config.yaml
encoder_arch: "resmlp"
model: "image captioner"
dataset: "made-up road signs on poles"
train_examples: 245000
image_size: 32
crop_scale_min: 1
horizontal_flip: false
rotation_deg: 5
tokenizer: "word"
vocab_size: 55
encoder_norm: "layernorm"
encoder_norm_position: "pre"
encoder_activation: "gelu"
encoder_mlp_ratio: 6
encoder_parallel_block: false
encoder_inner_norm: false
encoder_moe: "expert_choice"
encoder_num_experts: 32
encoder_moe_every: 2
encoder_expert_mlp_ratio: 0.5
encoder_experts_per_token: 2
encoder_shared_expert: false
encoder_patch_size: [2, 2]
encoder_layers: 10
encoder_width: 160
fusion: "prefix"
label_smoothing: 0.1
decoder_width: 192
decoder_layers: 12
decoder_norm: "layernorm"
decoder_norm_position: "pre"
decoder_activation: "gelu"
decoder_mlp_ratio: 6
decoder_head_dim: 64
decoder_fused_qkv: false
decoder_bias: "all"
decoder_qk_norm: false
decoder_parallel_block: false
decoder_inner_norm: false
decoder_positions: "learned"
decoder_prefix_bidirectional: false
decoder_connector: "linear"
decoder_tie_embeddings: false
residual_init: "none"
optimizer: "adamw"
lr: 0.0023
beta1: 0.85
beta2: 0.999
eps: 1e-08
magnitude_pruning: 0.5
steps: 8100
batch_size: 128
epochs: 4.2
lr_schedule: "cosine"
final_lr_fraction: 0.05
warmup_steps: 160
weight_decay: 0.2
Rows from block 7 of the image encoder of a small image captioner, named by matrix and row number. Rows with one number within an expert belong to one neuron, the router's apart. Each number is 128 + 32 x the weight over its row's rms, rounded and kept within 0 to 255. All counts start at 0. Numbers have three digits each.
After each expert's rows are labels from the 100 images, of 14976, where the router gives the expert most weight on average: "place" is the part of the image that holds the peak. Only what is clearly more common there than usual is listed. The data: made-up road signs on poles.
# router: router (encoder.blocks.7.mlp.router.weight, 32x160), inputs 0-79
# up: expert up (encoder.blocks.7.mlp.up, 32x80x160), inputs 0-79
# down: expert down (encoder.blocks.7.mlp.down, 32x160x80, transposed), outputs 0-79

# expert 12
router.12:074121118096137102172132113098092099120173108088159165147130173144153127123099123130089144116109131128173130108155184110158120105112063133183086156090077194159106165125061129142110113105134151146137123124086163064113102144059073137133090177
up.0:128135128072128099094098067153128128128128128159155113128168046126128081161089128192157128128150073128128128128140156152162152128128137128128173097161228128128128089166180128164214157128073128128115128086128118160083128128130128150084144128
down.0:111172208128204164128128126128194128195128128111128102128122091128068128128128091128128128128239128128169128128128128124128128128128128128096138123128128131064128128106209100128128113175128128128128128128108054128100128128128140155116128034
up.1:082128157249128128135128128128128241128173128128128128023159059128128155027246164128128128135128128160095128128064094128128109058128128128128128158128117128050128128128147128152128128128142128128152084128128125128128186128128128042067123032
down.1:128207128128128128128128121124193119157206128128128128128117081128128166128128128128179128070128128246128128128206189128125128128128128128035128078128157128091057116128166127128128081128128171083128148128128188128128092128172128128128128128
up.2:175058137074158128128145128128128128128062128165147108121108047102128113162098139158128128165128086128128082128128122152128172186128128128121195110159192128121160128172128128128128128170128157128137128134098119152100073131128176151109152194
down.2:054179158103140114128128128126164128155214128128128128128128131128143128156128128128074102128163128128128149192128128128128037026128134128126123128128128128128128111128168128128128099128128128128080108176113092162134128128123128128128128128
up.3:177063095065128128128128128174110128128055128143128149148128107112128105148078120128135128140109098073070128128128128138128143219074146128128194116159128090146163125163142128128128177162128128128128133138083120157077117142137174140128144200
down.3:072233128088124109164128123128180128197215128135247128102128103087162128164111128128127128110128138165128106158184128159128128128187155100058096093128113128122033128102138103128068109104128154128128128115128128141140075153162143159132128128
up.4:128189128163104128205138128146128146128152111093116187116090177128140128148128128114141063118127194080184104082216164171128128128073158092078055069100064128128127141050092128128092153128128143083077132128160150122128165144128089102175106034
down.4:169086128128126074163128128087108128069160128128101160086129186105128128101135146128058128128154128113128134086128129128128128128128095230182079169084062128141145172084051144128128156105128128184139107148155128128156132126057083128167128128
up.5:100128128194192128111080128163177143073088128128094128115128081128101068128128128165128128189183165128100089119128095128110165128086194128068128128190128128128158128128178128128128128128113057153128124128128073177128174099182128074128159128
down.5:128171067073128115128128121128128128128128179128128149128162128128128089187064083156128128128128128114128176184181156128128128122128128041128174128177176128128156073128128128128128128128073181064128150128112128128128128128212128128128114128
up.6:128128128138143128135128128068132128104128128117186201141128118209088167114145147013096149128110128200108128128063128033128159044153090126170128195128128190128128128163083121102128039128125128176211051128166128128128154128105141179114093154
down.6:125128128105109147142189128151128117184128128128128122127071128102182156128111132128058157128123106128131108062128163128133123190128128206149128097091128128128075179153097100128096130128166170128128156124094199076060128168128128128104128197
up.7:067110128181128128189145128128107128128128128128128176128001133127128191119159128129128136128134215128105116128149179104116147105071128135096091128094068177074146172100128128128066128128176128128128169128128142087100210128128128128172128128
down.7:148157179122164060170107086128150113087220128128107113128128128065128128128128128165128082128175128138212079128167183128139157128128116128128088117090128128128121161128128146128128128128128128128161128111128128128145128128082078116128155128
place: top right

# expert 21
router.21:066154129167164153056133132124111169123198146161142134086159117125173143072158155170160149073105144143080182135137104107145072087113104092173127122072139165124128095147171136152186129102106173107134119117153128113120080183080098093101125135
up.0:008163128065128128128128162128148128128128128105169128128144128128166106180082128139128128128128128113217164170128128128128128128185128128188128128128162128255128128092128128152171111075074201097128128128128128128128128128128070137116051128
down.0:025197162128128128094222128128164147119149210128107128114144128128128128094128107099128100128128162128128128128202120128083148147182128044122163128128128128128128180128128128128128128128147067092057128134128128105216032128128128065110172078
up.1:128128106128128128178158128128128128128128164141128128128036128192100128227135076105116096108128128123128064128128128128128128128128067128071128179128128128176074128059128098128128128134091128125128178189132128077128128128171177128236128128
down.1:128082128220128143134128128137108098133128128128170073104128128120128128059128128078128128118128154128072176084040092078128128091128177128143117128138128128128128155196128095128128128121183122128242128148179128128128197125128126108090128128
up.2:128157168128169128128130118128162133128128192128154253128128161204149128200053128128128134128139128128163128193128128128173128146128128198113070128128128128128121142045128128128110128088101105128001165128128128128128122128128107181128148110
down.2:223128168220034080128070128155106162128128085125128128109161128128072128076128128069057128150121128128128142128128069167061180128164128216128124128094146128128093128128128089128128091128122092128200113146192106055128158128128128109136128128
up.3:128149128128162108128128109110128128128189128128138128170237128128128106099110148190128110041072074189128161128164172128128128091128096065128128114128150121167138128128128144174128151128075128128152121080164112149165021159128076128128128096
down.3:128142128124128105128128149128128128089128138128128128128128140108125132128128128128128128128128119095146077212182146197146128195128132128120128128125128030076166130128213128128128128128128095089061124096128128169136034128131102128128128128
up.4:159128103128183104128128107083128159128128126128128128155128185160098128128162122128128109099128049128178128171128128109128128126128128128220177184210128169207160128128128089170135128129143128169115110117063113132103128100087095128197128128
down.4:131138128187098128168128173213112128128128128128099114065099117112152128128167128128128128170243187120175089128145128186089145177128152206128092167128128106078097159128158128128059149173189103068095096098146128097128142151146128128111128072
up.5:128150108108128095128128141128101128128213128128149128172212128166130088128102146161129084078061128165083128145149203099128128128173128128128128128127123109201128128119128131128128128128128128147128106128173108146167000182128081128128094128
down.5:062128187104190128149128175128152159128112128128146128170122128128128128128128128128191128104094128083088124128181169128141128153164128128128126089105128050091128128155128128128081085111106128061128104101162089127128000134128103073169128108
up.6:043137124147128128070128141154091144160193148143160093128128128112192178077128174141184132128128128128085128128128104110128128128128128052177132109128141128139111108163180133128184143122128222085128095116153128113128128203128128086056127157
down.6:032169112084128112135128128155117128128158175128128128150128128106128128128080128174128062128088128068128128128194156128171135163087086031128109128096128080128128128128133181128128154142128130128039128087128127147140067128090110104159128128
up.7:128086128122141128067128085064128128128142128128128057064128128102128177091122178128128179128128125208128085155143128046107148099132096169128110164080142128125162128222161129170086128128136117157219114128136128168162128102094128100128174107
down.7:131128128105128128069128181165128130128101128105128146128029128128163128128128128128128099198156128084128104134136115146128192197067128128129128096153128145103165164131202159128128128206128128112090177135052151128067128126124138128128128128
place: bottom left

# expert 29
router.29:072141067176080158111164175156106139131135078078079188148131157150136144103163136080147153100057137109099197116130097118143085144138146099182177156074139098163144123112126081113149142089167151114104166180186134094118111168133147118149107115
up.0:128128128128128057128128131094128175128128128128128128229128128128128128128128128128123080138057128128128128128199144179162158128152128189128081128138128128157128158128128128118128128102160128128128128164128071121175013128131128128128161128
down.0:128128219128141128128128128122128083128128157128104050127132076119128203128128128087128155135138128128128125128128120095144090145128128128128128121128138128061101128203112179068094128128105140128128078147124138125128128128128112128053128128
up.1:102128130108128000128128097117103128086169128128128173189128157106128091128040113128158089133136172089147157136155128166169177156107128128128093090174148111128154128104128128126128164128128046160100150137128087067204055128128128128162128128
down.1:128099186118178128112128128074128084128128106202140128084191066109084165094111191053110128128128128155128128101128128073153128128128176092123128104128128189128128128128128139128159128128128139140174087178139128128160185128128128128052128128
up.2:128128128072128128128128128061128128168128110128128073124133049128128157161128128128128128128128128255157155128128175015128129128211128128128203128128128128128093128128128067128128128128128149157255128128054164128128128128128220144128128128
down.2:128128128133128058128133076192128128128128128128225128213026131128128128128128128122128128128128128114128128128165107128128128165128128128128128128128128128128152128066128128128128128128114091026050128128120128167091116161128128128128128027
up.3:196128128128128105128123112128101157128128128128128104162128128128128125128128212094128105128027128187083103128160128128106128128160166128128128097128128128128157128221128128077128168128141128128175096128175086215110128128138161128115128128
down.3:028128128108128152151128128168128128095147226128128074184128091087148128128097101128128096128052128128140128128128151128128128128128144028128133054128127101128129128090128193136111128128128161128043128128095139128111105128128085121128128107
up.4:181115074187121141156156145128128111117106011063127183128178134128073090102177190112144128132045118128128128126140107128128128128154154128128128141145093128128196128128120112117128187101159103143128176174207090183128082128144129128165128137
down.4:056162144120200128170164180132098128128187128124128097121174111128182128128104128123128128128028143128143128154172128128199128128167141100128128086055114128128094177097128128128128128128128156128117153150128168096128088186107076128111128128
up.5:128111128121080179127128150128180146182085128128092128120128128128128128128134072098128128128235128161128128128128128078033105128128100185128116182128128128128128161140118128089140146128128159114128128128062184052128251128128183128128068124
down.5:179128128128128056102059128130128128128080162096084172136128128148128093111162128142128128128219145128094151128087064160091254208001131128159128128128128072139128128128175128128128128128135071128097158128128128131124164120128128109128128139
up.6:164103128101148016128100115085128140064128122158128182189211150133128075170080137088128135144128128091128137137128128128160187160145128170154128121215128121128148128121128128128128193128100029128128128128144059128213053080141079134195128128
down.6:128128185124192128097128128066112069042128139128128076122204056091128128128128128109128154140118128142130128128141154083128128117143128128109110094128137175128122128193095197099128128128128128151173099149128128132128130128132128128056166128
up.7:128082095128190081162102128107128145128128128196128128128207120128128128160136128104128128128128096128028128128113128181128177128183171128128151117219128132151128128128147167128171205128116128197087138128128128121128128128128128128183128192
down.7:128176206126128128128128109087128077063143152237128086151128128086084128128128164128128128128128128138136100124153128090157128128139128128068073082128119128073091128172128128118128128128103128128173059128128128128214154128186128128128128128
place: centre; bottom centre

# expert 17
router.17:076164087131166143086131137160128125144171168076152185080143145159142096147161099119155126091206142092164182122096099144133098111087076101194155169103161151171130122060197077148159101098121133132072175141069134094099132148074096138147081118
up.0:128108128064128128128128128128128128128128128128128128128128128128128128127128128128048128128159064184199128128114096128054128128128128128163128128128128128128128110134136128128128128165149128128128128128128150128005128128084166207128128092
down.0:150144128128128148161188128194128168128128128128128079128084106128128153095158128128106128128128085128144128128128128128128093173179128128126150113128144031128128159162128128155073077128128128128128128128207120183098000128128128141128128128
up.1:128160114093128206242183170128203138165113128089128145111128128185149128128163103091128151097105128118153128104128128128102079102128128170082143167099113155151072128093098098144134135111128171121128158168106143128097047128128128221175077138
down.1:151053167145128079128068075127102150135115128106128087055086127084098108128147128171057094162229109179158092094135106163096191157092147121153139116170106112128183128129172113127128128174128097136128128128128110156061162134085128128103146085
up.2:128128128128128128128128128128130128147128128159128112128128128128128128128071128128128128128128128128000122128128128128128128128162150128152128128009195128128026128150128152107128075082128128038128128128128128128081128128105160080128128128
down.2:128128128088128130128128090128128165055128128181190120128131128128128128115128128108128092162121128056128128128128128217181128128128196128128128062128128128128128128131116128128128128128128128093128067178128036128200128128164128128128128119
up.3:128128111000053179128128128128128128128128128123128128128030137138128128128128128103128128029106128132128128128128128095128128128128106128128182128128128128128070128128128095128128128135109128038128128147079203128128244128101155128128128128
down.3:128228128128131157128128086128128194149166128128217128128131128128118197070166128088128128128150128070117074128179113185128128128191190128032128065128186128128053123128128128120128080128128122128124076128128147128128128136200125128128128128
up.4:128161137075128128128128101113128099128128095190128105099128101128123128128128153128144128128082206217128128145173179092128128056175140128105128087128128128129128128149128128171093128129087128128181068128128128124128128128128128093012139075
down.4:177110096128155128064152128128120045076129202111066142192119125128128128128055065201128128128128128093187165128128128128222090128128075128144128128128164122208128120128132128205152128132128128128128128128128128123128075128128128203126081218
up.5:113128128128128187126128166128165105166156153151209128081128131128128186128128128128128139128128198147145128226132128128128128128128128128128101178084128128175128110128128128145128060128128251128138128157128202128128218128128211133128117128
down.5:128152213146128128131128128128128151125128128208186111128092077063058199082128214037128128128114145128128128128128087128128128108169212128042095128128128128128099128128128128110037128135128128128128051171195091193192128128221128057128128077
up.6:128128139205128128212128128128128161128152128103128128128219144128137124045132128113131190128155184123128128100128128149136119092128098123157029141061128128124142155111026128128128128111195132188128135073128124123167064128082128106154128121
down.6:109128128128128063167095121128128150102147177073071128128045186088105123128128128128093073128167161196176073115174128177128190128082128128128087121104081067121178128106128170141128128149128076105089128062128128128123128154127128135174128081
up.7:161124192026128128113131090104128072078128148220158062128141129069082128128056190112109128128088102128090128128128128128176157161170128128128128094168128128128128128198128128110128128181128128128184063128128082156155141128180183128128185128
down.7:128127101071128128128133118120107067010128128128128128202140128074128056156077128144096128128102093110128128128128128128169163154128113128128128145128148089151127098128064184182128128128128128135128128134117128122200039128128113177128149142
place: bottom centre

# expert 31
router.31:094102142157174106190131106128102177124166051057156125114146150105131122112109182056134107097056191154116159123146128131148133113119157095159165117111057156110117112100143123130117136126140152115147084222139117175094052160093126109107128107
up.0:128128142128128128245128128128128128155128128128068128128128101128128128128177128173161104159181128128128030128128128182070205128128128128128128112128084095070149137113128128080128136160128098128095193128122128163128128065128128128128128128
down.0:067128128128100128080108182128127128137128128201128083107104128091128128128128128128128128128187165161128128128128128128128100143128160128141128128128103128063128178128103128128128076167164171087128128169128173128104199128128128053063151148
up.1:128128128220128128205128162150128128128027211072128128149128128128128128099128145128171129128128128128145128128128128150045128128128128142128128128128082128128128171096128210128128093128128090148128128128128128128128128128128128104128128074
down.1:101161128122056128128128128172128128128128128182128128128094116128128198128128128035128128139128128128128128128106128145128128128128181128128140128128128128128063128163092128066128082162158128080128128155121128087109211099209153077069176128
up.2:072128115128183128128128156128128128128128209071128202128128128165128093128181090128128188128128128128154180177111128178128098128128128123128128164128128128128128152065140128128128128035128085128045140091186101128184128128128128128186081114
down.2:128128128150128128128128087128128089071102128128128108128128128069067128128128201103128128128135128128128128081070084111137128128128128128128123128128116128092170128184128172067139128179151125128128099128137128128194183128128128014065157128
up.3:128204142128128139169122128176128127143082197128128131128122100097128141128161120185175128128128168128128128128128128128072161128107128140128168098128128068082128128128180202071128120160128128102128176128168145128128128128191128079109128128
down.3:112128128128148128128128128111142158151128128194128111128128072175081188071158188047128128128128128191128157149128128029128074128128173128130128128128158128100094119195128104128128105162128147128188078194147090135128184105178163097065128128
up.4:128128138128128128019169128128127128128128128213128128128145128128081125128116150113128128128128128128128148211128128128128121192170128171203176161175128064128171128128155128128128128128128100154114128128166128128151128128128128109128164143
down.4:050151075065128128059109128131063066128137128128101128128128132128207114128128094128128142128140128062128178128148128128128076152094063128160128128098153128128128127128111128128128128122128128090053125121083130128161055174101116094103099128
up.5:128055152128128128169088065105128174128152071041172128128128148104128128128121160057089079103107166178128156128149099128137180124115150089128156109128128128128128090128194128166118135158128148123128084128113128174068074152128161116092128079
down.5:194072128157173128169128098128128149127107128074152134114130128173128075128160114189128115128128099128128085124125094155117161128128128156128128182128138128128169128088178119181161171128133074165147175128147083167098128128107128207184128100
up.6:128128128128159170128128128174128125128087224178128128128128128113128128128201128128128206128128128114128128067128128128128086180128128128128151120095128088128128196152199162021158124128054130117128128030128158128165128128168128128128093128
down.6:128128128128128128072128128128153128128128081231128128128172128128128195076128200128177179128000128147128128175128128128128128146149153128128128089128128162128128152128128151128124074152128128128128092128128128142128128119128128082040128128
up.7:128128128128128085128098128128128154128181128128150128068128128128128138172108128128128128128128255206222128128128128128128128128128128110128085128132128128128109078040128128128128128128128163128198128128128130128128078128108128128128128000
down.7:166140128144128061128128128091128128128128128051128128128088128128128075152128081180065074175128128128182128117128128128128128128112128128091128172128153045128128134047097144189109134128128128171128128050128128128128128090128128128241128128
place: middle right

# expert 28
router.28:117143118165138143135156168130142147098110095111107136033134196130101144110157136059139138159109164115198129154142074134110129128125106181144115160112102090130143177093092130092084087157192101159111073151158122129164145112118101084152152111
up.0:128092144085128128063179128128137128128128069193128146128128148082128128128128142128134128054060057128128128255128128179128128128128128098128128124128128025178128133184160128163110128128128128128128128128179104145128210128109128124128128110
down.0:210128128128128153128128128128128059128128128084134128165128141169159128128062083162128128128142030128143151128103128131128117247128128125128213075128128110128128060137128128128128155181087200128128128152043149134128128128108202251104128128
up.1:065101091062128128128128203128176141128128128076128128128166128180119128144128133128128128100018043128128123209076104128095028128128128128128128128128167128128128122128128128128088077128113192128132128128214128128128206122128128128181128128
down.1:182080128128128081128128128175128128082129128124174073128109128128090129161128128128072116115142009160138097128104169174128128181162128115128128128122128129155128082182194128163112169170128128128185116200139148128073128128088128154128170196
up.2:128128128128128047128128128128128128071128128154065206128128152128153096128128128128119128128128128128091158023197128128134143128128128078128035077128128078128128128128128128174128128128128128145128124128128128104120229128128099128128128128
down.2:128157092066024128128172181193177128128146208128076128128128114140128089128102128106128066101143128128128128114128128139128128156128128128128128128082128107128128152128041111135128128095128128128128199113128128082079108128128128213128052102
up.3:128087128128128128077190158154128128128076062128128128128153109148128128128142153128128128096128128128090077128072128128128128128128128128128128135210128034128140102128128079140178126128128128121105090128157128128128128118128116132123128124
down.3:128128128133128128106128086145128128137128128128128077128128128045128105128128084154128110151128128124128128194128128185128173144157128128095128078100128110128159128128203128179094123128110183128128128128133128146051128128128128128161179128
up.4:128021157128110128033136108128128118128128128200221128128071123087129128163128128128156103128128049128128128128128083128128160128164162128151185098202159128128128128128158128128133128128128128095191059192128128167128159128128194128050128128
down.4:128101128050128101128124127128140065128128128128116128118098128128144128186046128163053128099128128128185141095143149128195128128114131112128128128158124128222150128120150078181142147192088201140105128163051155153036150130082163128092072128
up.5:128128128177167049149078068079128146044130132128088158096155156119102095113150128119085105186128164128174128128209105154117128128051131181149099133164097113128128128103128128128128165135145036187112128138171072128180128128128092109180128092
down.5:128113082128057161133166166124095128130170124096119194151081157162128128147128108086099128098096176128166189128130126113128042066128128112138082148128066128169079128079026107128137128112128128128079111153132128128121146180128128116128059128
up.6:127116128100128128209128129088128128142128128158128128128128128144144145130128128128128158094128128204098102134069128094128128128188128128027128128128128217128044128128105147128128128101071174128128095128129128128107128128128156128070105156
down.6:128128128128128152128128128128165128128128128128128029128096128128128171099128174128128187119128040187128047196128139098128128221128128155128128076128128135082128157128222128128127108128113128128188128107128128128128128130128128128092128128
up.7:122128128098072128157128128128128128123087162128128123255167128128128128077128167183067154240128095128128129128128128138128063128128105173128128157107128089128121128182128128141105128076188128128128128064128128128103115128132077128128114128
down.7:122128128128137128132096080128128128116128128216128038128194128128125128128080170179128128121058080179113095128159181063128142128128128128128128078143128198128128128234128128128128127128073181128243128128120128161129142128128128128028128128
place: top centre

# expert 13
router.13:151155165127113156187134128127162128145115114190110085145169084099148171094127171123147178145074121148089086101137166100106133089143139149097104112075090194079076154177066162106108127122144140137168092151145176103139117087143149113100159202
up.0:038202081128128128094125134147126119112128142088084203128128128128134077140128066128128080128128188060128188054145113193128128139128127139174128127128202121128128091055184128150157128102062128128054128128128128128091138145074066112128098128
down.0:128173128128107044127094128121128065128161172128128128174182128133128128159090098147207128052188122058128177128152137170128128128128128070128087102128128128128128087128120128128205173128050128128038128128142092128128128128128067128162088122
up.1:129109128071103149128134128128128128128112135187128128158209052128128136128080142152128172128128029128085100066128164128142128120128152128128146079098173183122128129169128164128158128128128153128141128128068163128128102105128141101128128232
down.1:238128099162086110162128072128128190128128077128128128128128153113128128128128184128128128101071128172141110128128095128091128128156128198128099163128100128128128134128095128128091128098173128128211128128193132141111128181113176148169181128
up.2:072170128251118170159128134128140128140128093206128128078128090128128158128177130159125128128128229159128113128128128099128128128128128128072054167054128128083128099128152128128128177128128128128128128128128158128128240106149139077114128109
down.2:170083119128188095128152128128128149177128128128096090106128128073128141128128161237128128128128066172128042086128128128128194155128116128131144128149128128128154128128164128128101128124079128128128128128140166128128128147069128128128190182
up.3:128116128109128140128164165128124093114096116093167139169087154128128089182128128128162069128082124122087128168107128141196128169153128079125128124201128074183128128111102128128128128132128128112116128214177128178128184129143128185121041128
down.3:154090095054120128117173142126128088085128097128164159128128128128128085128063095128044128128106128128174166128150128148197128152121128138143156128151134128128128094121128090182128128130166182121128158180078128128099060160128128215128128174
up.4:087128128128128128093128128128052128128203128135128112128146062128144113173128141128160076049128075128122134128234181118199128076134128051128129128128128115126128046135128120196128128125049128128153177029075128128128128172131128096128188128
down.4:044170204131126128128072128125128128128174201124102143118142128128088128128130078046155128186217128096159128085128128128142076112128082100122128128128128128099128177084077128102128128141150116152071128128128128128128142128128128128102128128
up.5:137128068128095134134128131124092128128103134073132154225128128148128038193128128128128038128086128088128121121128128151182128128117128093127134128128176128189139128123128128177154190128070128128107128128128101193071192128162128178128066128
down.5:001128151098160128108075170128133128128128140181129116128212077143128128128060128101128128162148135128128175148128186128128090086143157083128128099100097165128091109128089138132185128149128143128128128103128128128197075098145128128055098128
up.6:128128089115128077180128092128128128128210128165120128196128132128142128176128123204128128128077128107099128025207203128138101141128128170128128128091128128128128117128087127128128172128057147147128128128128160128128128165128069128128128128
down.6:128050116156128176084128128081128163148061049142128128128128128163083163086164213083128180128100137128085173128070128069128093128153179168156128128166128128128128090128154128095128143140128128121212088188128071147128128145128128128127128128
up.7:128128081150114127128150135140121127128128142051128223128100164174147064128141086128111083128128125055128169128128111174128128163083128123203128154128168096175128092072128095128156162128128128128070210128128128128101128144128091167205072128
down.7:128128135128128024230128040128104128128226128132128153128128085128128109099080128128184128128182128085128091128128128128128097128133128128110128101054148128128128128128088183186128128128001084128121128128128128088205128128128128128128140127
place: bottom right

# expert 18
router.18:178108110139092137084140095133091120139116089089136147095105185151133161137158162087117156114206125138117185110089076104119153140080160142188166123114067139126132131120118060107126107151168139134141145147131134086092170134105172132122102141
up.0:128128128060135128128128128128128128128128128255128128128128128128109127128078128128128134128128128123128128128128116128128128128128128128128164070128128128128128128200154128128128128182070128128118150128038117148143066098166111128128218128
down.0:084128128128207128000128160144089135097128128128070128128128148104099144121128183128152128128128128157082128128128090100128095128128176128182251099128106128128117128128235128128128128128147131128128128128128128128128128128128128066128148128
up.1:128202128128227128128128172181164107128128128128124117128128084128128128143128128128128128128128128075128128125128128128128128088128128178012128128128137213128087123080154128128154128128074128128128145124128128164128024128187128128128128128
down.1:128128128128180128128128165071056097040128128165063128128201128092128165128138172096128128128075128128094128128093107105170128128128128128128128128128128164138128139128128128128128128128164128128128128128150106128226076128128128128055142181
up.2:155118128128128070128075087081108128128114128128128128102121174128101106128128128059085083150182128174167135051135098128095212128089186155188128123180096143128154090128174148128132161204128091128153108156128084149109098092128140119115128102
down.2:181128118154079128128167086177185128216104099061172128101064134156128128117178118128128128128182128121167128128103128128067128149128128122128128142128169128128094128086128066128128128123128116128128133128128128128128166128128163173157103076
up.3:128106128128167128060074128080078128128128168188128115128174102101128092128092098128081128135167154128070218128098077093152181086123158128189128128128162158132161070128209147170196148128124128128185128175115128163103128128128128128128140145
down.3:157128128128113128139128016146170128128128088128157098128076128128081128128128184128144097103176128128187128050115156186072128181128128158128126090180107128092128128167128128128128128192128113103175128104128128110128128128128101164128115083
up.4:128241175085166135128076149191128095128128128205068078128128177128128128149069113128128128140128128118128067128129128128128128146128190195073152128128194095128128128178169128055128128128128128091128128090048128143071080128210128128128188128
down.4:109128124128155154041116167128072128115128145209059128128128108128128137128128152128153128128128128085061197128128085086128095128082145079128232105128128181128191128172198128116128137153128128126128128128128082128143167128145128089128154199
up.5:127110128128095073163128092070117128128110051128128100128120199118128157128112146047122106131128128128162128053128128128128249192128155170128174128165128084128128128128158128101086136213128128163227160143128128127083128128128182128128153098
down.5:128128123146128128170128109212182128128128128048128135098060154161128108128159104128128077128190134103165094128128105128081100151128142128143192150128128081154128128074186042128143087114128093128107128105128128128056209128128165128128092128
up.6:179079086165087128128128128128104163128110128053116190115151158128112128149159128060130128098169155128160128111109076128128154128165149128166146193128105128149171114049168093146128140128193128153128183153169104128128163128116162151191099063
down.6:091191128152070105209108095176128133160128128074128154078094128107128128128128101128128099128184242128191095077168163166090128128118121128138128128081128128093128170128088118141128081123104106128115128058111165089083128158128085128128104051
up.7:128128116128128128128197128128128128128128128128176128128128128128128128128128128128128128128128128128088255128128124128128128077128128128128128128147128128128117128128128021128128128012128162168128168140128128103063128128150128128128128158
down.7:210128128128128128128128128170128128128128182029128092128148128071128128128128063128128067171128128165128049128128128160128128128128128128128128128057128128128128128128043128128066128084128128128128128128128128128128128128105082179128091042
place: centre